config.yaml
horizontal_flip: true
translate: 0.06
rotation_deg: 10
projector_hidden: 512
init: "torch_default"
beta2: 0.95
lr_schedule: "cosine"
weight_decay: 0.1
Rows from block 10, named by matrix and row number. Rows with one number belong to one neuron. Each number is 128 + 24 x the weight over its row's rms, rounded and kept within 0 to 255. All counts start at 0. After the name is the row's rms in percent of the matrix's.
# fc1: MLP up (model.blocks.10.mlp.fc1.weight, 512x256), inputs 172-255
# fc2: MLP down (model.blocks.10.mlp.fc2.weight, 256x512, transposed), outputs 172-255
fc1.108 126 [169 130  88 154 137 124 119 130 106 126 121 124 189 124 165 162  95 150 138 130 138 100 173 117 127 102 109 119 113 111 110 132 125 145 131 109 128 118 130 111  65 127 122 197 134 162 153 152 123 171 137 164 130 130 157 112 111 103 106 107  99 135 125 144 133 110  97 101 104 186 144 137 164 146 163 163 157  98  71 132 109 151 159  98]
fc1.109 112 [141 120 125 139 128 122 134 114 127 165 151 122 117 165 153  88 109 154 181 144 107 121 135  89 147 160 122 118  98 120  87 161 125 128 116  88 132 106 125 123 114 135 125 152 109  98  96 133 208 125 162 139 139 117 111 103 134 129 105 146 124 171 115  79 136  72 104 152 118 115 113 150 103 115 166 135 126 140 121 151 125 117 141 160]
fc1.110 132 [142  88  57 123 138 109 131  98 124 153 107 112 157 165 130 101 121 103 110 106  88 161 108 152  72 119 109 121 160 116 147 136  99 113 146 154 140 132 118 173 122 155 116 158 163 120 103 151 136 180 117 136 124 119 120  91 133 102 153 110 149 116 120  82 128 145 120 119 144 164 123 145 120 100  95 160 123 109 100 129 126 106 116  88]
fc1.111 109 [105 158  67 170 149  72 150 118  65 125 125 124 124 118 128 133 117 134 116  81 108 125 143 185 125 110  99 159 112 119 150 145 130 116 133  93 105 138 106 122 136 155  61 121 119  93 137 147 156 153 161 180 142 134 145 101 128 133 120 100 104 134 101 146  75 110 131 115 113 157 136 120 172 114 100 164 150 114  83 144 121 130 139  99]
fc1.112 034 [101  95 111 118  98 107 115 156 138 124 120 161 132 137 181 157 166 110 176 144 135 152 157 134 115 174 135 157 127 128 109 160 108 129 149 122 128 109 132 145 148 122  94 152  96 131  86 111 170  99 132 151 135 137 177 139 164 129 111 107  97 123 100  98  76 142 127 141 118 145 103 121 115 122 113 104 117 106 157 162  99 126 191 148]
fc1.113 060 [120 130 128 132 101 134 105 136 156 135 152 144 127 170  99 125 151 139 166 116 119 168 121 161 159 132 106 185 149 156 180 131  99 135 142 126 119  82 128 118 100 154 103 166 135 101 110  93 133  79 172 104 105 113 162  99 150 129 139 122 128 131 113 135  90 112 130 148  93 110 129  95 124 118  97 165 115 119 152 150 114 150 151 108]
fc1.114 034 [107 149 137 147 131 138 113 110 119 172 132 146 138 166  96 141 125 132 133 145 144 114 117 152 160 142 103 125 132 149 111 127  85 137 109 128  80 102 102 156 145 115 110 166 160 163 139  89 164  95 143 155 141 103 177 163 164 104  71 137 137 144  93 126 135 135 158 148 106 101 154 117 164 150 178 118 151  89 124 135 134 139 155 121]
fc1.115 046 [132  90 115 161  94 131 109 133 140 187 113 120 154 140 107 114 143 107 148  93 111 174 155 136 158 156 141 139 117 126 126 152 100 106  84 108  96 123 134 132  87 173 126 137 128 114 169 145 143 126 173 162 136 123 136  93 164 133  74 102 112 168  86 132  97 101 148 148  85 126 136 105 146 101 138 135 121 112 106 104  77 154 153 119]
fc1.116 139 [165 121  59 126 121 101 124  85 135 129  98  95 181 132 105 117 128 164 133 125 126 118 150 138 113 102 121 120  99 116 151 138 145  89 115 122 105 117  77 114  83 147  42 145 137 142 138 169 116 148 124 164 141 155 166  91 166  93 146  79  98 149 142 151  97 121  99 158 108 144 127 126 143 153 118 174 148 113 114 118  97 122 156  84]
fc1.117 125 [127 119  92  94 137 118  82 124 147 131 118 123 199 152 179 127 126 172 144 104 156 116 110 170 106 116 140 122 136 108 153 140 151 124 124 139 140 114 145 104  99 134 144 109 125 157  98 128 128 150 127 135 174 170 160 153 191 130 129 130 118 131 105  98 151 154 130 142 161 111 132 128 119 106 133 147 125 128 127 127 116 129 132 111]
fc1.118 035 [152 128 114 133 138 122  77 119 151 108 131 153 127 110 152 130 107 166 111 122 118 122 166 147 168 111 141 141 114 121 126 152  96 117 169  89 136  88 116 133 118 170 110 177  96  91 117 107 136 134 160 108 101  82 156 133 152 158 103 128 114 116 145 117 114 116 162 134 107 126  97 116 163 115 170 135 149  90 159 150 131 112 127 130]
fc1.119 147 [153 119 124 115 111 141 131 132 183 128 159 141 177 179 152 132  90 123 178  95 145 127 110 163 162 135  64 138 156 133 177 139 109 166 106 122 138 124 151 127  80 137  96 139 119 103 115 132 160 137 118 104 154 140 175 141 182 120 125 131 142 121  84  90 129 142 137 141 114 110 150 128 143 118 166 153 128 131  81 123 123 155 129  73]
fc1.120 148 [153 108 122 135 112 103 116 110 159 200 117 163 148 161 193  94 108 110 188 128  94 173 141 117 116 135 108  97 133 120  84 191 109 112 123 118  91 122 154 149 122 125 137 135 112 139 101  96 125 117 139  99 151 121 141 132 129 155 127 146 114 139 102  78 124 114 154 114 130 154 117 106 147 127 167 146 138 114 156 114 139 117 144  97]
fc1.121 096 [104 125 111 133  87  93 127 131 142 180 113 149 165 130 122 133 122 137 168 107 104 119 154 163 133 136 111 139 140 122  97 166 115 129 128 135 104 123 153 133 101 115 112 115 131 128 133 107 128 132 167 125 161 114 201 157 187 141  97 122 102 159 150 148 122 120 127 162 124 129  83 106 161 139 160 144 167  82 156 129  89 148 150 108]
fc1.122 035 [ 95 141  88 154  94 127 100 100 124 141 113 123 155 130 143 160 134 112 178  97 151 165 101  98 139 112 109 153 138 116 148 140 146 165 131  93 114 110 145 125 100  96 129 169 115 162 121 125 155 101 132 144 127 143 121 173 158 131 135 138 134 151 104  93  88 124 148 157  95  90 132 108 109 155 133 160 120  91  87 113  86 102 148 116]
fc1.123 140 [165 156 139 135 140 148 139 101 143 128 152 182 162 123 206 147  82 123 168 121 136 139 113  98 175 157 123 128 128 155 110 106 100 157 128 145 133 114 108 129 118 143 150 146 122 133  81 145 159 111 136 100 146 152 156 135 128 168 153 176 138 116 126 124 129 139 140 143 130 149 110 151 132 135 125 176 114 116  91 166 101 147 145 138]
fc1.124 137 [ 91 139 138 152 149 164 136 128 123 135 103 130 127 109 158 140 143 149 116 126 125 124 167 137 155 161 150 167 147 162  90 160 151 131 146 139 132 142 105 127 142 122 134 144  86  99 152 133 117 116 184 146  95 108 163 134 169 124 103 153 103 149 110 151 116 129 139 161 113 145  86 129 203 143 151 140 166 118 124 113 108 103 122 119]
fc1.125 038 [ 88 155 109 172 150 103 118 102 174 143 154 123 159 155 159 124 136 111 115 117  93 157 167 151 120 122 135 133 117 161  90 135 100 145 160 101 134  97 137 157 118 136 152 134 128 129 160 104 170 160 184 164 109 124 135 172 176 130 121 140 113 133  87 108 156 147 159 114 114 103  88 105 120 128 178 139 117 144 104 152 119  99 164  79]
fc1.126 037 [ 74 162 125 127 105 145 120  92 157 160 159 113 137 116 160 104 122 112 120 115 133 133 171 112 117 144 159 172 139 142 130 142 111 134 107 123  81 138  84 101 113 104  86 141 118 153 136 101 168 119 180 144 127 104 108 132 136 143  95 139 148 144 102 130  88 134 108 168 140 153 102  97 133 127 123 119 167 116 117 147  93 101 126 134]
fc1.127 139 [103 162 130 136 148 133 141 134 141 155 156 154 106 130 168  85 138  91 129 134 100 131 132 128 151 135 103 134 152 171  76 138 143 175 122  85 125  98 141 137 148 128 151 146  85 161 113 107 125 117 135 127 134 126 136 112 134 140  71 158  89 156 100 120 100  95 181 101 140 129 134 135 172 150 167 145 175 125 100 129 142 121 137  86]
fc1.128 140 [105 123 104 139 126  91 135 120 105 175 105 147 160 139 150  83 145 125 180 111  91 124 129 151 126 142 157 153 163 145  96 155 109 130 117 146 137 130 137 154 125 111 162 127  97 125 101 106 129 129 129 107 158 114 187 143 166 163 117 140 110 165 131 126 142 152 137 153 147 165  95 134 140 119 164 154 119 115 157 151 123 119 134 132]
fc1.129 134 [ 97 117  91 147 138 104 118 133 104 197 121 134 117 120 115 108 140  96 108 103 123 206 114 147 128 149 149 145 137  98 134 145 165 120 133 118  48 142 133 131 143 158 126 112  78 131 144 152 126 152 130 178 104 175 142 158 131 114 121 135 108 127 109 116  77 146 144 108 151 160 141 104 158 119 125  98 166 127 107 148 125 115 151  99]
fc1.130 117 [158 118 105 153 129 135 111 123 176 136 113 122 181 124 126 162 105 161 129 122 105 130 143 112 144 118 154 143  95 144 133 125 151 157 129 136 123 135  80 133  91 131  99 151 166 149 154 146 130 136 174 139 134 142 170 127 113 103 145 159 104 135 123 157 112  89 103 151  76 122 129 132 154 154 137 142 144 124 134 147  91 114 201 148]
fc1.131 134 [142 115 129 152 146 162 107 138 114 132 142  96 153 157 169 142 137 137 185 139 138 134 128  93 102 123 118 116  87  99  74 131 120 119  99 158 128 118 109 170  80 137 106 187  94 146 118 140  97 144 140 160 114 115 179 102  98  96 141 116 129 102  99  88 130 157  95 142 102 134 107 153 125 124 149 154 116  84 149 140  91 135 127 124]
fc1.132 067 [123 165  83 146 136 132 138 136 115 135 128 148 130 152 143 126 125 127 164  96 121 172 136 109 127 163 120 140  97 153 122 147 142 165 143  90  94  85 119 128 130 182 106 152  82  94 133 145 170 105 146 178 118 132 140 121 210 135  97 142 132 148 124 108  89  88 139 136 126 119 119  88 159 129 131  90 138 123  95  93  80 121 134 117]
fc1.133 039 [115  99  87 139 153 142 101 116 108 128 108 114 118 122 119 175 134 114 159 113  87 137 176 132 138 173 139 127 164 151 156 109 133 137 140  80 141  87  91 162  93 128 150 134 141 154 160 125 160 121 163 119 116 161 104 112 156 162 109 135 149 142  99 105 134 114 131 144  92 125 109  92 145 105 151  93 123 119 154 135  99 169 142 109]
fc1.134 137 [ 75 161  84 144 161  80 134  99 118 128 144 142 152 128 142 114  99 152 128 152  82 113 144 173 119 108  92 176 169 130 124 141 144 121 153 142 131 125 114 133 117 140 116 135  73 113  91  84 111 142 139 180 164 136 113 122 171 141 113 130  93 145 123 145 141 153 169 150 137 137 105 132 150 109 149 140 117 127 156 149 152 104 138 109]
fc1.135 034 [103 137 142 109 160 109 121 146 112 180 154 143 142 160 115  96 160 123 152  85  77 160 120 144 126 120 107 167 168 112 100 127 106 129 119  83 152 112 119 169 105 147 105 152  93 114  86  88 148 105 113 131 132 149 177 128 160 141  71 116 145 104  97 103 139 135 172 118 119 101 101 109 114 164 125 130 113 101 153 115 147 148 117 113]
fc1.136 135 [142 151 105 116  92 145 126  99 175 125 129 132 142 123 137  81 127 130 141 133  93 170 102 159 159 125 137 176 155 143 169 137 124 190  94 116 145  75 151 173 112 132 162 125 150 144 113 114 148 113 140 133 143 112 172 140 189 159 142 140 129 162 124 146 109 128 120 118 124 120  99 149 111 111 155 133 120 119 154 145 107  89 122 141]
fc1.137 058 [114 136 119 173 146 139  81 103 182 149 176 128 170 138 142 121 128 138 175 145 133 152 159 110 121 129 109 133 174 138 150 171 134 162 132 141 102 100 126 134 128 166 124 173 175 119 155 131 133  97 157 120 137 143 172 128 143 173 127 150 147 142 126 101 143 115 132 153 113 110 119  95 128 140 161 140 142 103 134 110 131 162 172 124]
fc1.138 039 [ 98 105  93 160  91 143  81 104 145 116 128 180  96 129 153 106 144 153 167 130 127 180 161  87 144 146 149 107 117 164 137 179 114 169 142 133  62 129 151 126 122 149  91 167 134  88 110  87 164  91 127 138 115 128 168 117 129 131  84 129 147 110  75 148 128 126 117 145 128 147 132  92 109  99 161 144 112 121  99 154 165 135 116 118]
fc1.139 047 [130 124 132 134 140 130  78  99 120 144 146 121 159 146 103  85 112 109 183 134  73 108 128 145 125 108 152  91 134 160 159 113 131 163 137 100 121 126 106 149 118 142 125 142 100 151 176 144 153  92 120 124 134 146 182 147 142  98 109  92 156 159 145 113 109 128 127 151 120 121 155 148 128 144 102 106 201 122  92  97  94 118 153 124]
fc1.140 074 [149 131 142 137 101 149  86 107 179 125 144 144 155 166 178 125 139 126 179 112 170 154 141 140 144 130 103 145 130 153 159 115 109 117 128 123 104  97 134 122  96 166  52 126 114 104  71 111 157  94 139 126 127 132 150 132 146 169 132 132 144 106  97  97 121 129 165 121 110 124 159  83 128 124 105 166 124 136 104 117 121 163 177  59]
fc1.141 064 [107 133 120 144 129 107 131 163 131 167 123 149  99 159 123 112 139 131 150 110 117 163 123 137 137 149 113 169 141 157 136 142 113 136 125  94 138 114  98 149 117 126 116 180 131  86 127 126 169 127 125 175 115 111 130 113 143 114  91 100 138 130  88 130  83 131 148 137 144 151 116  84 174 142 119 124 158  93 104 111 101 144 144  95]
fc1.142 047 [114 134  97 126 147 123  87 102 165 145 134 181 184 100 125 137  99 121 149 113 116 170 121 165 160 156 127 127 140 132 134 150 120 166 157  93 118 117 111 159 129 165 125 177 152 104  93 128 189 121 149 141 115 155 168 114 149 121 135 132 107 125 136 129 126 146 157 117 117  89  95 111 114 138 150 144 117 105 103 117 136 149 196 109]
fc1.143 047 [122 103 126 126 166 165 140 136 162 153 138 111 144 139 140 132  92 139 158 108 132 172 132 121 135 118 155 138  92 112 150 125 126 120 110 116 119  97 130 115 123 154 149 169 119 105 141 128 162 116 116 175 117 121 170 129 160 144 132 163 150 144 107  87 117 111 130 119 130 164 131  92 159 128 159 131 173 149  95  98  90 144 179  98]
fc1.144 035 [112 138 115 123 105 117 100 106 140 137 135 114 155 160 149 129 122 119 176 143 107 159 123 106  99 170 103 118 134 116 163 167 153 128 174 106 108  92 131 169  96 167 146 120 168 112 149 107 134 135 147 110 135 108  91 143 128 157  79 150  95 132 112  74 144  89 139 146 135 122 112  92 147 109 150 104 137 129 139 117 129 106 146 136]
fc1.145 138 [ 78 125  69 153 130 126 119 143  91 129 145 146 131 117  99 155 142 149 140 121  87 129 170  85 108 130 148 108 116 174  81 132 118 113 155 138  91 150 114 127 157 141 140 156  79 116 103 119 148  97 152 149  61 117 120 100 119 151 110 151 100 128 125 110 108 129 115 139 148 155 113 137 112 116 120 152 114 101  97 117 163 146 167 135]
fc1.146 139 [103 101 122 119 159 124 120 149 126 131 132 132 142 114 170 102 143  81 154 116  89 124 134 114 119 151 160 100  77 112 133 120 109 162 145 129  84 147 123 154 154 169 121 132 125 115 115 151 154 149 118 134 119 174 118 175 111 105  95  94 136 116 132 110 119 129 170  96 164 165 142 116 135 134 138  86 156 111 130 120 126 159 152 108]
fc1.147 048 [120 101  91 119 113 128  95 118 179 167 136 139 128 145 152  98 109  95 189 122  88 191 122 120 120 158 123 144 109 130 136 179 120 141 127 122 133  75 125 144  93 136 128 175 129 145 154 133 149 126 165 144 154  93 161 129 124 156 128 139 123 138 125 121  96 107 132 152 152 129 115  81 148 124 152 125 135  99 159 129 101 135 144 110]
fc1.148 109 [125 156 120 158 112 127 142 146 144 170 184  97 120 148 126 118 132 120 129 146 109 173 114 157 166 111 125 115 138 207 121 156 100 120 149 132  87  98 128 145 107 128 121 122  99 121 123 112 178  67 171 128 109 125 111 137 158 134 103 163 136 132 125 126  88  64 140 138  91  90  96 141 133 125 103 146 122  74 122 137 141 120 149  81]
fc2.108 126 [133 113 134 133 148 139 159 158 146 119 124 133 148 159 153 127  96 136 123 129 150 146  96 166 149 100  98 116 127 166 158 113 120 113  87 133 111 116 123 132 143 149 110 124 102  98 165 137 139 114 124 134 156 144 162 109 180 108 113 161 159 124 111 125 128 120 134 196 131 121 142 136 162 135 154 107 147 115 123  89 118 103 145 124]
fc2.109 120 [145 125 164 106 147  89 109 150 102 144 151 143  80 130 140 127 110 126  97 127 173  51 157 126 150 122 129 126 128 144 123 143 153 138 152  89 126 157 149 109 157 116 148 106 107 151 143 144 147 149 139 117 124 113 111 144  60  88 129 117 106 141 154 142 144 120 152 121 127 127 186 159 100 120 109  97 137 185 119 139 141 113 107  76]
fc2.110 129 [109 195 134 159 150  97 142  99 160 118 125 130 109 153 154 133  89 143 140 137 132 127 139 119 122  88 102 136 118 124 103  97 166 125 132 184 157 115 119 139 130 144 110 125 141 108 138 121 112 103 117 146 154 107  96 158 118 142 131 143 149 138 139 117 139 134 113  89 113 145 103 109  94 136 164 127  89 108 168 124 105  92  80 128]
fc2.111 099 [ 88 152 128 153 160 113 114  81 168  78 127 138 124 123 157 146 118 109  76 118 110 111 167 134 112  88 157 118 145 123 122 140 104 115  77 140 176 155  87 151 168 133 101 151 148 168 137 116 138 132 185 112 141 124 162 128 104 148 107 118 156 135  85 136 142 109 144 100 143 125 110 132 117 109  90 144  77  75 113 159 133 146 167 165]
fc2.112 028 [112 124 131 156 111 111 149 128 121 149 138 154 152 166 151  99 155 169  98 109 123 157 147 119  91 141  88 176 110  81 146 164 174 106  95 160 131 161 135 151 105 116 115 116 149  81 148 122 145 108  95 158 143 108  98 114 114 120 172 123 108  93 156 103 124 149 147 133 133 172 135 146  88  95 113 130 145 155 106 145 149 145  97 102]
fc2.113 049 [128 140 105 135 142 143  67 133 132 130 153 168 126 138 165 124 122 142 152  93 160 150 123  87 135 138 128 152 141 163 119 138 151 161 107 120 129  89 160 170 138 122 201 159 151 178 141  82 158  73 149 135 125 151 106 134 131 145 134 153 119 122 132 116 177 148 158 106 174 158  96 128  86 117 191  71 110  95 141 112 130 129 161 134]
fc2.114 027 [128 136 138 115 167 150 159 124 145 130 147 143  97 146 116 177  70 149 108 157  91 141 148 157 165 150 168 143 133 103 144 100 132 101 118 127 165 151 172  88 100 164 151  98 172 106 111 158 132 137 180 146 149 157 124 133 128 162 121 163 114  91 133 103  99 129 121 165 151 135 122 138 113  99 152 104 127 120 116 106 138 140 106  95]
fc2.115 040 [149 112 119 146 127  95 201 154 130 154 105 154  97 124 123 108 133  90  82 164 111 127  97 155 152 119 126 147 194 147 167 143 130 119 105 122 125  96 140 128 153 133 110 100 105 127 153 163 124 144 125 119 140 139  74 142 126 131 124 123 131 139 169 116 110 133 157 110 163  74 118 155 173  96 131 140 142 151 145 128 139  69 135 128]
fc2.116 142 [122 125 130 123 141 106 110 136 120 128 143 103  91 148  86 127 120 121 150 123 100 101 164 126 119 107 109 118 111 145 150 101 152  73  91 129 115 138 113 129 158 136 138  64  93 108 124 123  98  92 117 128  93 162 111 132 135  91 121  99 100 151 150 151 102  93 111 137 161 115 161 100 115 140 123  83 146 107 140 122 139 136 144 117]
fc2.117 134 [111 128 117 145 115 132 158 132  72 124 121 127 126 118 159 131  95 135 158 128 134 138 107 142 121 168 124 119 132 117 155 161 157 143 134 132 100 129 152 155 136  89 197 136 116 124 106 140 126 191 133 128 161 140 135 151 105 105 127 145 118 159 125 125 145 150 105 131 158 143  93 155 150 122 163 118 117 150 141 130 119 124 108 143]
fc2.118 029 [119 141 153 109 109 146 133 102 108 171 101 165 133 143 138 154 121 128 117 135 104 109 104 146 129 162 140 173  97 109  97 117 123 115 147 146 148 164 124 141 187 108 124 112 143 146 116 149  65 141 109 140 108 146 152 173 145 133 143 155 130 123 154 178 141 176 182 147 150 112 142  95 152 100  84 120 112 151 152 164 145 131 141 159]
fc2.119 150 [139 154 143 160 115  85 125 120 109 116 144 134 106 146 160 114 101 106 106  93 122 126 110 168 154 167 121 143 141 179 113 145 133 162  79 137 122 117 114 148 155 136 160 137 110 112 111  90 161  94 120 141 105 158 115 151 133 100 164 129 147 135  95 117 125 138 128 123 150 151 171 156 121 103 124  80 110 137  95 124 157 109 111 117]
fc2.120 149 [149 118 160 105 125 147 147 150 140 116 158 182 125 120 158  96 107 107 153 117 121 111 133 111 130 155 152 125 129 169 101  97 136 165 131 113 127 134 160 173 124  97 168 111 111 145 122  90 132 133  99  97 142 114 138 132 117 120  98 148  85 124 142 139 149 160 160 135 131 152 163 135 157 126 155 117 145 167 159 120 132 110 158 127]
fc2.121 094 [116 127 166 142 146 191 169 144  62 113 114 143 117  82 134 140 152  91 113 142 102 140 147 148 129 138 176 105 105  90  97 121 110 120 119 134 141 174 153 125 161  71 165  80 150 146 135 136 125 169 120 108 112 106 107 129 131 121 109 129 158 137 144 140 158 138 141 112 150 150  92 126 145 158 104 125 139 123 125 123 132 135 140 197]
fc2.122 027 [131 120  89 101 120  95 122 144 108 167 111  84 114 148  99 109  85 120 169 115 127  97 130 115  83 104 137 140 110 119 130 114 192  85 128  99 135  98  96 150 161 144 135 147 101  97 146 108  85 146  84 106 137 133 150 151 100 135 156 132  87 130 120 116 132 167 107 126 123 150 106  76 141 175 146 129 117 122  93 180 108 134 127 139]
fc2.123 139 [ 94 171 104 149 114 110 143 178 153 124 185 119 112 119 147 143 136 146 119 129 112 131 115 134 138 110 112 148 176 188 120 113 117 145 178 151 114 117 143 124  99 133 111 122 121 130 124 144 101 136 136 178 161 151 146 151 160  98 126 136 125 122 105 145  95 106  82 164 135 114 150 133 128 127 145 135 136 102 185 107 126 130  83 132]
fc2.124 142 [128 110 122 104 162 152 149 103 106 124 107 118 150 136 164 150 127 108 200  86 136  70 153 120 106 127 110 129 109  95 136 150 143 128 139 155 175 194 130 153 128  94 119 136 139 140 138 151 126 168 139 133 131 115 154 113  83 128 152 110 127 111 137 123 160 156 164 115 122 145 114 152 129 128 120  85 127 154  88 140  88 157 136 155]
fc2.125 031 [116 139  95 134 130 108 128 134 118 133 163 159 129 120 102 123 121 120 125  80 119 154 127 120 116  88 111 179 125 110  95 146 141  97 107 127 153  98 164 162 103 128 132 100 154 104 123  94  69 106 123 152 161 154 106 100  96  82 110 150 116 139 132 127 116 120 148 123 139 143 123 105  94 107 108 114 106 118  86 129 143 167 145 121]
fc2.126 029 [106 149 157 161 134  91 165 134  89 163 154 135 149  80 157 138 126  98 136 150 158 134  94 124  94 126 156 115 144 135  80 125 142 185 105 136 130 182  92  99 119 133 158 114 119 137 114 115 142 143 148  98 174 136 145 150 141 101 163 123 146 118 178 122 110 147 182 158 122 149 109 121 177 113 147 105 117 165 159 153 113 162 127 100]
fc2.127 138 [110 103 119 118 124 123 153 124 107 146 159 163 139 157 158 108 135 113 116  90 112 131 109 149 130  72 125 117 151 128 115 119 106 128 117 148 127 169 175 205 129  91 157 109  92 124 133  95 122 120 106 141 172 130 135 143 126 101 118 101 117 117  98 107 149 133 130 132 155 163 118 160 133  90 171 108 147 167 166 145 163 117 121 118]
fc2.128 136 [133 122 152 137 159 194 188 163  87  96 149 133 101 106 145 143 145  78 122 157 117 131 142 132 157 144 120 106  85 134 133 100 105 141 117 127 127 145 131 135 133  72 132  95 135 110 126 160 104 144 118 111  96 128 150 105 115  83 102 123 111 123 141 131 131 117 106 140 147 135 147 127 148 149 112 142 138 119 112  97 114 157 122 195]
fc2.129 137 [117 146 117 164 120  98 172 120 145 181 102 157  84 130 154 104 163  90 115 130 111 162 159 130 121 102 132 141 197 119 101 171 142  97 189 113 124 156 138 133 148  85 147 102 115 152  97 131  73 150 157 128 144 124  59 151 118 138 139 122 116 125 121 146  98 113 134  91 150 144 150 111 138 144 111 147 163 112 192 148 146 133 105 114]
fc2.130 126 [100 143 112 142 139  93 138  87 136 117 148 115 121 126 143 117 104  95 115 102  95 105 128 173  85 101 123 165 177  96 103 138 115 116 125 148 146 157 148 182 164 129 103 101 105 159 119 107 101 171 142 134 141 152 145 120 132 123 137 119 144 135 102 130 121 153 163  99 118 143 157 119 143 103  80 122 106 120 147 152 157 101 157 145]
fc2.131 139 [116 165 145 146 158 152 171 139 174 102 136  74 148 118 165 158  88  80 104 151  96 123 158 154  90  79  93  90 124 144 144  95  84 128 185 173 126 190 130 126 121 145  99 112 120 143 154 141 126 154 140 104 150 139 131 145 145 120 130 141 129  89 135 137 128 113 106 113 126 138 138 140 122 130 132 107 108 103 129 122 106 138 126 143]
fc2.132 063 [115 161 147 140 129  86 176 114 119 143 156 102 122 119 154 146 174 136 100  74 168 124 141 110 131 135 140 148 154 119 133 143 151 106 155 138 150 157 127 130 140 122 132  97 119 134 125 149  86 156 145 107  81 114 118 123 110  90 177 138 141 106 131 144 112 154 144 132 119 154 149 149 158 147  66  92 174 149 109 147 127 123 114 119]
fc2.133 029 [152 119 125 117 164 131 160 124 112 127 173 144  97 123 122 116 116 112 103 102 128 141 157 123 105  70 153  93 160 115 102 148 136 156 133  98 130 137 177 109 143 160 117 101 126 161 136 100 144 173 155 119 156 140 136 102 113 119 132 146 140 139 140 127 161  93 150 137 129  80 155 166 149 117 155 164 122  67 100 131 128 177 165 131]
fc2.134 138 [120 171 147 164 130 140 180 129  98 145 153 141 142 134 139 116 128 139 144 148 138 136 134 159 191 135 122 163 137 148 107 139 144 134 101 144 134  83 127 124  88  94 144 124 126 119 107 118 123 118 147 116 148  93 159  84 134 163 124 178 100 134 123 130 138 122 125 149 102 121  90 151 151 161 166 162 108 119 167 149 115 138 133 151]
fc2.135 025 [108 104  93 144 139  74 132 127 117 148 156 105 147 156 102 133 120 153  69 122 118 109 105 128 102 121  93 148 163  83 174 140 134  99 142 177  89 118  94 135 116 101 136 118 152 117 170 103  98 147 122 116 128  91  82 111 134 154 100 113 119 152 157 116 144 108 140 118 135 120 150 101 150 111 118 116 102  88 143 147 127 114 149 158]
fc2.136 141 [173 158 108 152 143 115 103 110 105 116 143 142 168  79 119 153 119 120 112 130 109 146 119 135 135 127 180  98 152 105 123 133  98 159 106 118 144 156 178 123 104 130 130 113 128 151 166 157 124 167 125 123 161 131 176 125 106 152 128 116 157  80 144 135 147 125 102 125 100 154 102 138 151 140 157  95 110 113 135 142 132 134 130 156]
fc2.137 051 [102 125 161 162 134 143  99 140 103 109 126 150 154 113 145 172  94 168 151 150 113  82 190 120 116 141 177 120 140 118 143 147 118 126 123 136 132 168 106 130 134 155 111 102  99 109 155 115 126 164 168 117 141 175  97 144 129 122 110  92 101 147 109 129 149 150 122 123 103 143 133 122 113 151 125 126 130  85 115 161 173 174 173 156]
fc2.138 031 [ 89 143  99 106 106 140 162 131 103 175 159 165 125 135 135 140 132 130 150  83 126 134 157 108 114 125 138 115 121 154 142  93 166 120 118 133 155 137 111  93 114 140 136  92 136 158 107  83 148  92 128 106 134 126  85 125 117 145  87 150  98 162 107 153 116 157 151 135 108 149 149 127  90 159 133 141 136  98 121 159 108  78 109  97]
fc2.139 037 [128  92 127 126 111  87 126 154 112 155 122 129 101 100 147 158 154 151 177 115 122 126 133 119 127 159  98 131  98 158 149 131 131 111 103 130  67 151 126 146 130 133 133  75 132  77  74 115 120 134 139 132 116 124 150 105  91 127 134 115  90 127 112 174 111  98 105  94 105 100 172 114 166 166 127 120 144 132 144 103 127 164  95 134]
fc2.140 065 [107 139 101 164 137 108 136  70 112 141 119 139 144 176 164  85  96 160 110 119 132 141 124 156 110 160 125 163 136 125 163 158 148 144 136 171 105 115 111 147 113 129 174 186 122 114 127 100 113 169 153 140 129 151 123 149  97 114 161 146 127 136 111 117 134 175 159 103 123 136 108 121  96 128 173 124 122 119 114 136 144 104 153  93]
fc2.141 064 [138 124 115 126 102  88 102 151 147 123 128 165  93 112  65  89 103 130  89 118 130 127 107 157 116 139 141 126 148 103 202 104 121 110 101 128 147 103 183 141 158 117 138  99 183 124 132 110 150  72  96  89 129 143  82 140 123 119 146 120 168 122 135 137 105 134 157 119 141 177 164 120 110 114 108 147 111 104 156 131 168 120 121 113]
fc2.142 045 [139 112 126 136 138 125 153 109 128 142 147 133 103  98 149 107 122 131 127 119 156 132 143 113  74  83  82 128 158 110 158 117 141  71 133 131 112 203 135 130 177 122 124 126 108 141 119 130  92 153 118  96 119 137  89 123 131 163 170 128 159 142 167 150 118 136 184  94 149 167 138 155 138 154  80  97 128  97 100 184 121 138 131 150]
fc2.143 042 [110 134 145 143 125 125 165 135 121 130 131 136 108 107  97 141 154 130 152  89 138 130 140 137 100 123 119 129 174 140 128 155  94 100 134 170 128 137 128 102 125 120  56 119 137 126 101 103 122  77 167 131 153 102 132  97  86 150 119 125  87 123 121 127 129 135 105 123 119 118 133 111  95 101  86 134 112 113 167 119 126 159  92 127]
fc2.144 031 [118 101 182 118 117 134 167 134 115 153 122  94 141 141 107 121  97  93 148 159 141 147 124  81 104 161 128 108 135  98 154 136 128 125 150 112 140 142 134  97 156  66 173 113 111 146  83 130 126 146 126 127 107 122  92 166 101  98 122 160  88 103 124 120 144 121  93 156 155 155 101 119  97 172 168 118 141 184  98 121 147 138 135 165]
fc2.145 149 [104 130 130 124 134 115 188 128 154 138 113 103 124 131 130 116 113 141 114 126 113 128 114 151  92  74  80 120 153 147  94 124 120  96 121 146 158 128 154 118 113  99 135 110 179 113 143 157 142 103 116 107 199  93 100 140 128 177 136 137 189 127 162 139 107 125 151 103 102 117  96 135 129 128 127 164 119 112 151 135 119 114 132 108]
fc2.146 144 [135 127 147 136 127 168 179 136 136  77 127  47 112  87 154 140 133 159 111 144 104  87 135 140 137 110 136 112 109 131  92 110 128 103  89 122 142 175 115  94 130  63 151 110 123 187 124 186 120 180 126  80 160 113 164 115 142 107 113 126 140 173 122 178 113 104 104 146 135  94 127 165 158 145 103 150 132 125 140 131 114 149 134 125]
fc2.147 040 [ 93  92 121 121 136 140 129 138  97 155 153 130 103 179 116 102 155 107 102 134 155 141 110  85 145 158 140 150 153 133 130 144 169 130 150 121 165 122 132 106 142  65 124  94 126 151  89 111  71 130 111 110 125 135 133 134 115 120  90 187 146 133  88  90 135 151 142 128 138 120 117  97 114 123 155 110 148 164 117  88 116 141 112 124]
fc2.148 098 [155 110 110 155 162 132 133 158 145 185 182 111 139 166 108  97  95 131 113 165  89 170  97 146 136 120 100 108 133 160 122 155 102 137 136 151  71 129 155 132 105 149 176 135  89 123 153 123 155 138 121 110 134 134 117 145 158 122 129 155 136 130 139 113 116 100 107 122 123 106 124 154 146 130 174 135 131  95 109 123 161 108 112 110]